From a checkpoint of a small contrastive audio-text model: text encoder layers 8, text encoder norm layernorm.
Rows from block 3 of the audio encoder of a small contrastive audio-text model, named by matrix and row number. Rows with one number belong to one neuron. Each number is 500 + 50 x the weight over its row's rms, rounded and kept within 0 to 999. All counts start at 0. Numbers have three digits each. After the name is the row's rms in percent of the matrix's.
After each neuron's rows are labels from the 100 clips, of 14848, where the neuron reaches its largest size: "top examples" is what is common among them. Only what is clearly more common there than usual is listed. The data: drum patterns on synthesised drum kits.
# gate: MLP gate (encoder.blocks.3.mlp.gate.weight, 576x192), inputs 0-95
# fc1: MLP up (encoder.blocks.3.mlp.fc1.weight, 576x192), inputs 0-95
# fc2: MLP down (encoder.blocks.3.mlp.fc2.weight, 192x576, transposed), outputs 0-95

gate.524 098:531473521518564539565443506458462541463466423458467541494495501438472577440539576454534463453502422470514412403410560497446589574470346480543600447456574550503515551398564467507601442349472518545481545491512505460461428523471492461544519492487425391536463503503509461508482430481456477514
fc1.524 104:540525471533581505405586472557650490559548527548445521526533505543448465557481559454496511546574478472510557490490531451565480512594511532531527549588550499567522513580564449558441470483517525470543485485485404532577426505549466480487561525547509476448449467516539541484501612502519515460
fc2.524 103:528498561491508536595476430472462454480556562489381506469506428500483523506521440473472517485447466521522623443523557475529488511470509489482470614570544473584393538420498544455525508537468617479532476496581548513564527532421568504505483505488403479558483482497517572458403522518500481488
top examples: half-time; tempo: 140 to 150 bpm; tempo: 130 to 140 bpm

gate.553 107:460475499585413500381462570530481487522397400472553469425465495436573525554501509535553440446500501483516538460591405492528479556485505491451521472429530550422474494504516441447459549465460523585498540442529575464585501488623466585641498530497561417473385394468440563476463523452478467538
fc1.553 109:500602447528602500478483492458590534493614499514521522490472500524455543492575524457495446471563606524603492512498503439480421521487505585448435532486486458535459526571484507511436443453584516423521435509500509493468444467413394446571572480554434468455464485524395488448447459478423503508
fc2.553 100:546487495537534528487493578523574524474440520479479513505481406522470501500618439546531412472534452482527496515648416473468587528413542558502501446473522520437488467516516441479512509458462526555523476551552444490405474457442508435553588552574575513475480465573506477552456567581453515525
top examples: high tom

gate.397 108:589548610450447462571466551547461472543550577464490570431642463519563546483473421433498455446440436534446498486490551503533487466502546440601652498512463516547469548528482517408403490488420467493435458476502575478549410503526570513461515483491457571455492493489507467496578499502448460486
fc1.397 107:486464545457487467532486486491469456517408479510473530502516431540607581472384500628517432458383590477463503490596401514500402467569489473472586525576541500514496474578536432426499573418575547532489482483459455428469476532596544565504409485421457531618529414533505504599537470507459551515
fc2.397 104:453524524482549559481462476517454573545529568431387470429454449541544484591582501425506499542482535513542397398500497522446509463438457581481501487568602516543451485565461561545466542479452516601449440488510524588499448464502475502396489549436470510479486480478450464482428520579599553476
top examples: thin (high-pass); white noise

gate.77 100:536498519574523574469560510482425479532521488496512432505430481475543393381573436505481535502556563468414501420546501484541510573513495514531560609509525544510521489516453509464484541530517490517444510499454583600612498479546510559350492481517495419393501419525450541534519566421382490460
fc1.77 096:510476401533511514440484476462533462493546460454479449420516442487499441446469524530547491523514421545524520471490488561395530445475443406337548488462487462466521413495455520490489539515408545466520472453457505537559460445442390535466389492479521512417584453639512602506514494535463470486
fc2.77 094:530471590421484423427491491491438442489519487514552490580456418521477456566486565505452458540563508501438500466490500440478488552497517494570499525546522491577649469480329480444506536519484447362467527346513509464539505463529472561481536528489558487432541451538620452492515502479478506558
top examples: high tom

gate.488 108:406549519563566486461559532519406588458399459526463495560409441460478507443520499448550540499552524547497524471411393521413591466510429568577383591561479484523488424589447567443489581488449489496482518562458558487484472537468485434498510557438489468556518493491427443449543520554447502436
fc1.488 098:568502468430506602551468488430503481566536502569517469464473538548537437443467497496516472480504519495500432609460521490527426615482507537407488521512464493529512576526365498550502409503440491490466464515549525531465473524534629443506460552527519487583543593539476419465498458518454598505
fc2.488 092:456514521587473556495491465519503426532607481488463549588539513510514463462513507447560528550456601513471466509593549482478501542564501518511468509496572514508607514525580472501490492588499497505513512398568554455483443581540525511468487470452482380518505577500504438470553567517431469444
top examples: thin (high-pass); reverberation; text has "room"; text has "reverberant"

gate.401 102:371539475489523539489564483528450487421504554544520512568481463427422500481550486496437519492498452527504395474483526449487542437433532507519491497515562523465528447531448547508467498524551523604561519515495553584529490425562461506535457492476558507557519448535458488573616448479515516535
fc1.401 107:468456461419442516510493481391519496474548642506496470577516518443465438469415484524492490454543468512533450486485531513559420528565471405442545493525545547552478489525473559546533513463522503558510555526488457574463422623527542505576542534440529548532387552567552595498527553432435479458
fc2.401 113:502302372490469520454501504642516511428451487454527464465451469496450437534562444510425577488446515397540468499490509517487575575545553466479438504560532510508502471526538386482395418491410518509420522552483515459413494475497549610459455450496522490542481442568501448496488524482445503452
top examples: text has "hat"; tempo: 70 to 80 bpm; shuffle; pattern: one drop

gate.412 102:488406479458530461515541446568392487431492535544520590528536480474497594459552475479475512378466494386492553461569454510453501441530432528537517467546414532480508502413570507546509468464528495565528499482515563398513458499520476594468523501499465443632531452492507493556425434509513524514
fc1.412 100:463463390450565445503454455440449489496500500499525633488522519465492532489485419561551392520465505530577488510458502467538544512447486555416518356465466581495583519467441451506596384546522553509476506412541614529553520474438518466490478496478426443473500486464494454513554537552523469590
fc2.412 101:499564509467537491424519606570399481563508409602501521534517532550499495440593526517445460502489561484468510504474532587556433410510447544497506576525484402501433584573524484567536668442494482432543484570457513496533485531526438495552520534549555426562547534562527593548525530551488551522
top examples: half-time; tempo: 140 to 150 bpm; tempo: 130 to 140 bpm

gate.400 100:546513387562465513495471415471440486464477397459470452502518432407477463488508503529409512542556535566486452503460517502531550484535468579507606504460472552563486527478508525480635552492456529531561500418524500485530480499556533472503566375563574550470523477526455531577441453530596491507
fc1.400 096:478458476520571389639437418493458480487563463524517438490507569543424497483422400527522548504587530483560544506518523472452488447558493457478482567566497521531525483506509542428459462563497579518458492481503480468577561400460456515495503510530566468479412449546501447430552530512547547516
fc2.400 100:570445555518582527528551471483463479528487422466417464484446572460537487494475417513503521504586559427488550450436485553523550512520460444513570528527531407409529494541562600394523486467478386498494534572527518532411453514603473467499585534438500483502438508488589531499520546483490463591
top examples: reverberation; text has "room"; text has "reverberant"; tempo: 100 to 110 bpm

gate.101 106:548472516473632473459458522480481495475506450483417457507480467464494563527457534508497527576499420514451477399544492458422554460581470609482583548472555440429551479520492489502571481612405539405497525542502478509478444489444473453387586528562354376530479447469552457516479578512527506602
fc1.101 103:561447584462541470492498555526645502533469573497493442567458507494508550533550559480456513376543563460393463514516545459502577548457481477555552524438544563403387492432588508536496526431499605435505548516457490511566484444463417463528524478512513473427496403594532551494534542502518498554
fc2.101 101:536524600504526429470539438428600519479491556537518500413496446471520465543555441483408516640508480489536535518510615515588572549524451472538517497501521517484517542599528561459520570406517614543542464487518573432539569477500541490564612541540454483511511539508457550462452521592499372487
top examples: muffled (low-pass); reverberation; text has "room"; text has "reverberant"

gate.336 100:437525409495482505471455428515497497466467577544482492566448542496481533512556590437483530472512472499593490581541434445507482464434536474371569497615554469467490569540455436450550528464474509430504513616474521486476493434562512469628467436472438460530434447502514508419532489498506482503
fc1.336 098:442429511482488507441481518457474462442496392585531611483508547513488397508495536563566465539555550428452504513508627484502478524525474505500500494387524472494607542460538468475453587466478503555543478470482495441498554490477560569421467551561519465547442552446584485538427454414443498524
fc2.336 104:512477505413465491394442533410465473473507469564492550539580461492445458400458484529500543533475521559437595486597458434504567434464469426501585450494559459526494471512493506473468468467471462544551463535499505482548539572541502484572409414507513468571423511441479435512534447660506508520
top examples: muffled (low-pass); crash cymbal

gate.367 096:512445492446532467515516539430479466476561536472550455530508459468463455446476447514467507501508500526467568526531445537530476416441530471503492494491491429538508621534530476440485477484459405475571427446448513409430564513542505517429555437442440493443587517421577454525551569497591542470
fc1.367 095:537478526530486563492539524655434496435361462530535478482494592547524628575416576458511601470539566489517485480520532514537559549528429423513548507489544550480490534444520486467566508557499509533544456535538497496565469521418548540527474579550533504503563392544408492496571423497540561503
fc2.367 103:501555441526576504452531517477598563444519514522444524518552515552470528475497501592546547556463553469526539450486497440493472609488511447461580551404463462512541475438584506551481525422552492546530482522537492439517490499618410435496487585414434529445500530541489574506536533573512409451
top examples: muffled (low-pass)

gate.337 110:528499477546413525478486580518481438454556396465509562519606521531525495518513454517518519424584486505436440494582582599510419499527459444424576515498438489396493497494528457493521473455475536602463525372463529461525506471514567537547511410451449535481554468473531483532511518479453532474
fc1.337 111:419383528516475513447463515505472453395482372487536490517541549487491508524453479509400435424578566484493437540609615499535475483488533438451518548489440495474499424507567427585552597480484572636498496379507455477529437523444461574523479503437499561507485483479434492563465498556405422467
fc2.337 107:405475551586561508507476436470505546512452441440492534550534498434571493521463482498475483464502536466566537498469481484555401435467442484463509556500499493464523496522511510476450478567523543471433528511542471521562417483616548484492535560499501463559429469499552488468520497519581552487
top examples: high tom; rimshot; ride cymbal

gate.232 099:542503464546486485460545460469441480546466514507530431605493599510566517528535491384428503511564493578491482539339506484445514424506466490486416444533452506506466482575405539555467410569513487576505477555573582468538574527484453596470534525477499468486463639465487594422467508571524407539
fc1.232 108:523519441525440450565511559498475462548533508406468524630476547511429502512569569526539567482457407541583517414556461451515522459604466539564480402540398609506504415554536550420535467465417442464506497496454504614522505558466475484494449562496580501481417565446511514485383480460454503419
fc2.232 095:560388511399489604520464530479513532470461480517620443527576475560512405513605464426521524549601483439482471491493574487489452492535514444532540561486538471475433466541467488462564552481533439391450551507518530453570482457538541487410529543535539503482485627472512510469527553567538494438
top examples: rimshot; reverberation; text has "room"; text has "reverberant"

gate.527 096:608521424519551496421491429489424599573453475513445379548504504516426566494569501525442508517479502438479494447510448482529502599408479423412515520470492585492419612490442442517473520434387567495458519454515477462459376551500481577488495483537487485464450507510449500529489508475488586481
fc1.527 088:496553532505547579494552491500543485409473542553498545480486483418520484555483501562529529477548460509541451500398532520449458472490461538395528434494454348544500464504503528562520494546471485480482574490529549527447502533485426427533617489521451562496517499455530513551595527543466520441
fc2.527 090:478364447489443436440492433530559501483524489438438515431464471513498510514497525461476486517461515477500528495564487498547439566464526496555511564491472373535539552662507535527494428469474479472495559574562535522564516448513553478502444527486496544508452442468570480504501448530497535505
top examples: rimshot

gate.360 110:507508384472554438402479486533394471510442459535497549545410521463583515467521508534484419466353464450516442471500388424492521604596487535405517486492440506557534477499500422567492532516488419449449479469518549488456465457436485436460546508538429592534526574536483444453433484513473461483
fc1.360 084:498530536511469526486463563430514473389534502513477475470505475530515507466456523492463529395455570456484570426436502489581517371483464473455542517450462542482497465487480486535602507497446529497495558595569543513569420453432481417512469540480429459506495352488525502622504501488547536456
fc2.360 086:479422618440510556472483539513559491444500481517493486396574542504510583533501459501401501428544415532596506427516493601445480503514416608530543507507429467450510374468412511559425538512538584578402478546560482546571500525514532482519552423500493462475467543606556464417467575413459492508
top examples: muffled (low-pass); ride cymbal; tempo: 90 to 100 bpm

gate.330 104:548453529492535447445434534444528501532524486502486538549513456418448477526550483450594504439536568516451432545450622566560490488559589602487526463451395497388419544559488489507521491518531431440573565521532573469489559482580499526526521588469473502478507482476474407431485544571533487492
fc1.330 101:599469427436424333546492465478575476458525522464494552584475523466505454503452482506491508495503499486445510478524518546518485532528510537502557574601647478531445620418469494436482553484477551434549480536534409430434574461546376437425560443576543403481565460515589477535613502509521470538
fc2.330 100:525414485499400493590574392518619524513543455449552697535529454495469569378519433412539431478515517572533484496490549590496451486477477547485455474514491530462534437541520526400527464448505444602400508476506519533488478467489423430470434452464484546385512467488532539481536427514447581460
top examples: clap

gate.388 093:432437493440479543361511600440440606533471546546513475479546554399528475452476513551484495509552402438531468430488516477508488438455506528485563473488496432555442467607454481413448495494518512537545444547556463506446471355491558519531558499466528506453514508524429515509449472579450509506
fc1.388 096:470512500519450529482595482544426497496517460511503472526510509468567451467451386503498494486408480501511526521538465487541559611516463443493594442507519505494553496531415430494453507498528503553508549426553426539444447525484567496536528427538517452552477454473473562481498509474515600503
fc2.388 094:468498437522554468442521578472497443584481396538535456418479474529467466552592515441491411537488500508482480435494520493460414600483505434470517512464475524485418524576398464477493580458414534481549456500416519545569460478522500529529485485468485409493534543506488600490502484414528484427
top examples: muffled (low-pass); rimshot; ride cymbal; pattern: random hits

gate.287 107:518458540524481441491491428541460434559426431520531506453435501472433484557382453469499420477451513529486544435573478522422466538442486492492533680530611587514569600479518499423460627583491442539615543481481477546580580441550440446572416481552502466516557506592515508422492414504547498519
fc1.287 102:542408458372421463395470521482469460502439396491440520494600424450512445523526503479453496458537558486479489546429438483472486466534592486562548518531524539541499457563480416596477447549445495494538519555557528470494504492506603451530461573493511542475535417471497520474575546535478492434
fc2.287 111:289383460501517534460522473553498456466454524480514531536542433518418503451492404462557582487430514459477575456470488437516446397645469468477526418482389537540479478531500498540439474512484483484440614523478548515498495547467483541501495471428484396489538503474514523448547485441502497485
top examples: rimshot; clipping; text has "clipped"

gate.38 106:513467463549586577528525522511474476450539556576483527461503482512491523356519442516552538431495420383502430484573397465501468593507503499519541401441553509521469476516572510508524533443465443486489489496523516538440513494406548480482502531479518553544556505486499499540502571490426478485
fc1.38 107:532534381528574470603536442457420454409439454537396522484509499517481450477551494561577538528527477571559521512465548491510445523591449593471463406487540556541468491468455509478559463541516643533491504476539457473536519450538528505510579501566536493473368586447446483596570448489472439505
fc2.38 105:454535422626477522537523440472532550572491458440516599574476549543466493524535557480524473445399532420455561510520460496451512432520525443490534454494542566495385563629438467614553448542492470428500415571513476428524407534475497456507481505441527532375476597500452427557590448538467523504
top examples: white noise; crash cymbal

gate.10 089:468511465500530510472434501478465464487456571479498475461429454484456505507439456463479505555549524540426384507531478406562534579508525401455578531466531520596492504583463421490561484512529458432470469464575434386450496438403548465480495434515473507520419561559485538528515460441562460412
fc1.10 097:495474423583564504489525515520530550503408506428554490489527510530440434499532518602411595435447466503624643596486524430474485474470558539451438543472534457496511537527515522550543531490583426567419520573464525524418592517523425453443464594501519511411528510462485517450529560566531528651
fc2.10 091:592486442429438583456511558561412459509551472542466435559531537452563503604474461567499498489518489402553571539584501444462484581436522462531557571450455538436544506462508485481577552482539480530513526485525474346501474512436422543536485460460562518452559481491555582538445556508527440514
top examples: thin (high-pass); reverberation; text has "reverberant"; text has "room"

gate.334 092:514596551481487535485499527596510459518426447473456600590423543478571517540471579476487507411506473598608566506444571469518501427587443561549553512455489503542496432412413529474567366528508539531472448593512491497520418516446492537437424466396489472462619441501472421519552599472455455450
fc1.334 096:468596458510513498528435446514411542497430478457484475572444550461467433567513614455453457493506450529457545562455441502442432472404459551523536551509481508527485487417498439526492423481484473460520528499473477428543484452479439563404479500377500500414510513456426483510451495519449472460
fc2.334 088:556498697574529410585535434512479519504524465474493524482564553463504498487642470510447661462524518483496459406525489489571485480565504530450490466535513464475498462516467514506514509349497505515510479557541491518499534511483513440464475473545565559503438516480501465427589495453454532399
top examples: white noise; tempo: 100 to 110 bpm

gate.547 089:525473417544502515522501438525395542470647398455418390489526400555512480460513419413514533487562502519431505400581415468483543512576560448536521522535481502442473528374531431497532521504509472490600535536416474473487451499489450466524433508445510541516569517488508544540620456450432468456
fc1.547 089:457532493493564544525509472533482554486366393525470573522605450505491490394459524550505444464456496518477499467507484446474533602451449469500515596579533533575451473463511487501537462431446505456540520454493568478575545466499534545526540451512336502492477435462568484559463564470484565519
fc2.547 089:532439452503426535566491431498569483500522552515361505421505500571517477419524492374535500475489455540521487489407482452536543487496549524587511444459493526495567514532609496536469478492457491570448507531507561458424502519505547467587594481440509524599564504469521538496430472446480482483
top examples: muffled (low-pass); march; tempo: 160 to 170 bpm

gate.537 092:593533457575527558488523446558381523487571396495488456539526505436494457423491542531513437506528625475475498482475477431624523473426580515508500487521582550467471491510431521443437453495487492464475570510529516401539460497477440583480603563512459589451556487536399497434421511451596488547
fc1.537 095:464529524537522513516526442456539439479477517550435507559464476515545544545540517479518525579531561401484569461523452402553457554514495415433365444509549511517418422517496580467521440528490438533518442544558510539634535471462458451574475515621460555446486460544424549517473606471358490518
fc2.537 089:508378531494495628437462517455552495439427581416467533478407403521505481453441404509463499543538493439441471512493595456510547497482517541482513499558500542512554520539510442470472476588559465473556472483495504501554516449484457533502509436504442496441658468531461557576427557497541502588
top examples: rimshot

gate.532 114:595488493579525564504563464502479498519428519467417508383429486502452497520598488503519501496480557547594565559475429515406487457420442519540439490441521535539515486426452488500472476523500532515466528410445531535567410403447489451442462434533396561509501495429469538534444411518498549502
fc1.532 112:422408461531460513375435479471407521512467587476491500437478420497554391502501496487592527478527571473529512512431498533505397475348476566575348548531419565549465462514484506505517506567618422433528567468462590531585556484466472483453509454508509538522535499481513557506436511473514572446
fc2.532 110:622360395538478495500483386518499560527439504540495523411519462483455486489448471502477539571453451550508505432419486513476459470506471489451497524581487505455497541485503515480374541449462528501506444501556492470483538474550548536482446508594430510465536464512508479516491488504539462626
top examples: low tom; snare

gate.162 100:506430521482478524492475501527399443474444571535521428452506521530530454531519471515506468533526563520500500554412474524445435515513488491482445550573430538560432475576410580505495538501471510488478586407482571579520511468370502453511473496478440502546478444446445560454417445496505644563
fc1.162 103:578510458513568486486503429495460561462516556529557430471444514530497496510580479553462535545457524545553528578449510515455481422430487478591475479452554431506601490469517628503475468489509536454500520502394551558569535377387510422525462454483515507534484469372538499499475397430469492565
fc2.162 100:588421385422527530523439494523542480469486559572548475421439446547468489516478522493490603557409433552496598515524502455425483478519506504462427444544520490554510541465395447504456602485483517485504434506539479501464514447576488573502523465517360553503498519627510529598399503504523482529
top examples: low tom; snare

gate.222 101:489522451504418446506498468469423543572510516527405504459480420490437534488569628502549482504476446558538462523486539545488441458520475488486488474505452509486566562479482529448501486469474447530353524557457585494558389430527467497488509469515569547587491536467532489551476497554485525503
fc1.222 102:569592530432460547520450514384552455469552511524476519531412504439558490478512536521518407517495427453465517551663562526441448514536475589512512587450387474562475438477569501563519543485576583480604468442430541505467453576541446493472452467463485466466428435515465481465532503503500562568
fc2.222 103:512510496483498543403481471481613441557543498562525439537461515533470466479483550476450484436454607480506543403564544440531518541485555527512539494454433528503443540372498504515527543542569455498472512515526516428475549489460439604472451472400531540499489551481549574528491541543453482430
top examples: thin (high-pass); reverberation; text has "room"; text has "reverberant"

gate.374 112:512416476417494490564543536578432517530541460496489521487472502358453460415492467498481486537412493471452614530487608394480539524428559541514422529449465528600460505487470487440432534566441545543512608432481564534510508412572519533495521517539465498451482476428490510486529472430576429514
fc1.374 110:628604561554466519536553388505562571467579445455529552430583417496437491453581496453475462527545463516566431495509487569448530470493497443460413530490476469598554638519541528484462449508489416511506438425491498445575549393452481441444450503618478451566537525442513457402521522475549512502
fc2.374 112:490478460553532416537520543445526445488500500553477489530435554454436450533466536402471502458477475481507515648510549480565567416507477581589522551492424542470555564487505558511521508484559513529497436445454473502476433591487482452485545576516551542491438515385488521475492531453491492431
top examples: rimshot; march

gate.138 108:510467436549501551462531512517485534504421495502606456494476492558529507547462491560595503475459580557522503480441484511597477505512525443508490556520537504555499531530535529458611507487452525489554565471489635485547498456499528541450461462502453520486523457522456493400369454520401580518
fc1.138 103:505565461501538499556540455509582571629504441506524562526488465496566441455477476442393465498451532482429502488515466487598508515488545545474456586547481565453526511478525485511524571464568554533582530466478517538534514524562476485457495458525642424563467530495517552504474514615410538437
fc2.138 106:464555455470487524405509534508400505571515555508534496543434556550545452544451450547443448416499540487518445504417430527567440502523510424479493566427429524545460470505485530544603470569459502462462533487522456526573441517506477456488638514486508436534528547425404448498556568419543508512
top examples: low tom

gate.321 099:450493521548442595468572522437549524535551577535510412583519536446484557441517595589491481369455501457479434444435565487541535553544460451457528469618518490622488468497441501416425400532587525550500460528500445491505485467505545558400484503477529416454510479581485538454555464465468512576
fc1.321 106:449496562471463443500579473552479489385538491583496433578515529521507566477529514438480599377425453526551421443493457462550472496557482465495558488571451495571497446572416541471441479553515455466404482522457493449515505476549496569564406595484554485475514510523465533554564476441421524487
fc2.321 104:489442546550482486524518448337585577427504514531476505519411486523583565524506479450552533388463425540549451486593422461587486531522504461520494540482470487506527473535443514504548475506547498498456487487501481506446529583446487532438476463453453507515400547598552369497490501572412484502
top examples: text has "hat"; one drop

gate.167 094:497436467463511410375496474533427513465502549482502459528381430385533475510542505504448530517503518544559427504446401498522415452453504542474412450443444502451420584513475520557555415499456413406531624482450560496563455607481490486516470549527413464503515461428559453490457423544432558480
fc1.167 096:511477425460577462454503506494520500467466495570512475603528485494544526415439534464464449441473508493556504448555618490570451437431516485461453451502509453485499473500603547436498610479564491435592503611580486437491488482563604536487535462500494430479472502526499499513560425448538535549
fc2.167 091:403601537440592539422499517489503442524562592492476564564498424520419466530582450482534422542480594567503519492490575572533537477478414518507575470520505421562467444450504491465486532460580472548426539505535448520520505512521486534524544425424548561541380441496482433447505541418585386353
top examples: low tom

gate.501 101:562499493455448513380561478575435613464406538504507444448498472502492483510589471482453552529531534502477512463511480605491511487548450599475525519419478479534525535512539525462553517482550503533497466473447502496520479515596398544444451565487382497452552523566528498558564472501537467424
fc1.501 091:452474583443545470544490456551495473510434476484569423539457362538462572472554479519591563524474534476516474532546543535452444494436451539374530503530524480487494472494477492581467567441500541446516417447453539433533573568484450493436519547520591580524487462443485579569526523417454472438
fc2.501 094:457533521534442464562494412424488466501503482547484500533505421453554497524536570451591487550485487502433488407428531454513485511534456531540496509471492498530437617412542428553403541436501572505535509552547519572584574453401419462571557491643486495550517510601473515489555496434593565505
top examples: low tom

gate.381 101:490526445554423507551507476493443483529570554426449522500459524476456467527581477472575471546496604444510435547430465464542507472466491580550454479442498523427448530461493504515492539459497389433531383508547553397536524570497443520481475529498498385472463502503503420417580553421582403455
fc1.381 097:634512540515479542393492516512567541552461528507532407513425553478495450573591483459519504520495584503440462528495419455504434488501544457469529399590565537481456479525527472575461402516509550449531473518515519538529564547445515480548513492464550494488484514563477542445494456540482446523
fc2.381 101:563373416436497534511446426576529488550506537502504469557508502473541486455451449449494483564540506598432492458474446564523495517470516458517477581479519457443561448541528518514504486421544531557508495463602497506541456573564457423516535412568475509438456501510452453535459480500528570510
top examples: clap

gate.80 100:527641377464443465435545492485475478536558522485449531539543496448459451519563439481495576547533508537525482460409471557517523495546591607558496486436475583493563509538584533470420515519419505505443487492415475546479532462448461514526531455436526559447533531520595416502411467551412569466
fc1.80 104:579512523526475436551381531537586494514480587551529524406462534551528559477481552464535481457477420456508540480515496408485527454406388422492509521443450490589557464481529478510571460505575506563516506493491481512442572401462458482514437472545478496532567521524380487538484494546495377496
fc2.80 107:552413498578526455399520501579483447430554532501492537491520549536471565452554561530450483502494546548485579489499604539489456511527456544439495528442581457442553432652406537429502570493518479455451543489469578508495561526456485533503521564491547417550515500450558500555491481539465423463
top examples: clap; dembow; tempo: 160 to 170 bpm; bossa nova

gate.405 103:408543442494480466500437448541536587415529539455559467392419490396514568606507450499481427597532550528518519585422448543456499572490495497465389540463484456482529578536552455456428537546505448508491448519541551511476592451409464482425470425488448561551531546547465521491492428558475415555
fc1.405 103:560474636611442528505559486537443531442477529461515489514400492508540608569457508462519523517544444579490483523477487470483544550557449510529544532588589488555546446466493524544425503525566499480466569395528606482553569484517420544468481481474486496533468473575503486477435423548583474661
fc2.405 107:601415547506516419524432470468504553447494495493457506490556509523436512503588467455538488573506483386483517532489537555465550549509618412480431470466488538416553533530590565428550469437439565484468480502467458440483476494542594463532539519491416508462542492505526454472498525504451451625
top examples: reverberation; text has "room"; text has "reverberant"; thin (high-pass)

gate.452 099:478455484468508483438520510560483495502553506456572423600366553433489427487560406510441562524495428524474434496494496447516494487603511482578496500465523551517502421497439522459479543476558483560613506520436455463451485514467466408531446550611487484494469449481559458397510502526521476562
fc1.452 101:458572529495529424538548529541506531475433577461473535594479578499531370438504466491516512509554519453451537517509425470443551479578489553584564479486509515481515483571391546488589468462549569536519479517399477527455475542521488469575465460570483486454475465517520454402496477570490450552
fc2.452 099:414488595520456516477447509502507532441500463566523427488523459532456519508646540517583409530524546516561465479506470571352507537469519492496474413510351489507563449495483456433527457528476488484511457477387383515446558580568466455498526476583549497538463512525435528480476410496547446540
top examples: half-time

gate.36 115:463530511492563488469503563458512413415473378489538509549449448479464567455524462444631509459540472464506420515461507592611493421487430489506437468563517557493441462393375419403586542467503503462468508446461515489590515500463520520461468427497442443500481490422537374508492554492458526544
fc1.36 100:395510501525553542553524388584495546550448495482523470525502516547441480529521533535452485587485531470627537484520518394437512471544561540451523435463445457517567522550540552518513535502484561563511552490500461561464448537454505449570479504465487476445500595449437605528477445495444527451
fc2.36 111:387785530410556593524508572455540483506512502501495530512459477538544448492373540484446546561560516482490509519468494459424472475449511452521490437446371584512467482545440489589568586499464501536494548475502587526499478494434472429513446499378551461456461444567505485532505484514621512576
top examples: muffled (low-pass); high tom

gate.168 101:570480542513558429449529514519579490578475499524522545429476495513516491452400580515525468473511482480455483481465373450465462413431480476526527570552462479435553584537491445467505501461507529401560501542556521550430503410433526454524490463448540501541556512521594407405533521523460523495
fc1.168 101:429475607595590546485573550480527472489495494569461583428421491573492551486495461515560577430522532477440522508517424457509540487461456560546561521517455564434564451488563392531469530546566505482514435440542522476426513511499553533453479467481573577568618464512534556428534517546494490443
fc2.168 105:551382570377534488509475524540503433457499538548369456454579485532546500609514381462477455533510530547512523422403552492562503567508564516473519501466492427506507388485452532449402598431402536553484574511465514474550537502541475487490536453516527503582542560430458574475411518419546490530
top examples: white noise; quiet level

gate.299 105:533421470465559529453434438558445496524444543472551560519449400522524401495519470546512517416472550528484542566462471497559492495392423550505477590459391562488606457507464486536592542467465519457504471517413631509551514477459459411498544455532479450549486530471507533551366501501454655496
fc1.299 106:503574454595379414507465456482522522474500521506476384358471478516528511537496476544542572559500473535590501528499432574385501468524491444578566514411479486492532540485439480521494520519473467537407504479489581488480462466406521499391485494500473539465529488483482504489515524478546515505
fc2.299 102:504415519471528483504493448478603541520481537561462490481559562476494562519483563420487549548457435506521513481487509462548451435502415576394498420552469488484545516521441518516398520442434518543535502537532514526499609472490467541452465468514515525416506501425549510583447489514506562525
top examples: low tom

gate.89 103:491513468501485493507525541493442396485491535464522479443460527478563525588539439583561511496564586564529495565439605551501515522562545446513525544533447533542474599523511440554552572473437538524536488427436535467606599405520480575473453502506454511492425450471524562499465546545475498444
fc1.89 100:476528486519407547516502507550508502581461493561528586502571564465514535432461403410483409489523457413520474439544469550517600499421499536487514542496492507489462501536489496524444522524562528553466561503491610514479450553623436457502432444542497415454502574471475548540539543632561456412
fc2.89 101:414506579484613467483498505449471566569523533475505489478459444437480477481468432500412495417512435539494561561450486615507426440488474468478549551414547492443508480492488544515604362595468500471508581526448511616492510471515471524505507555369559417545448489480534485552566554468576454559
top examples: high tom

gate.294 096:508506499505374423486564509586414447477488416489539559548479452428521434473499524606474499447503474518539490617626485521499510448528507418459551458517502526447524507498485518535607490434524577534453430404458503499495498506432538524515493397517560475465487470555588481530510472523407591548
fc1.294 100:475443473525527543512527548413496445478566448439504512501507466429460432523423454505443488479564537441527503465482585466567436459508431495427475502559423512502574478591561476505487590458498479452443482455513489475482536454477562535520560510468542551646528447578455491429555499441549462505
fc2.294 100:478437532505519424476439523522460538396506552432483506504496457486636513455539428475441505516524465497492497418539467454527457510517456494495560532481442412420548490570489494474470507530473509457515551545514412451438412497508487446511515529470574424414436484521465568553599487535475494428
top examples: low tom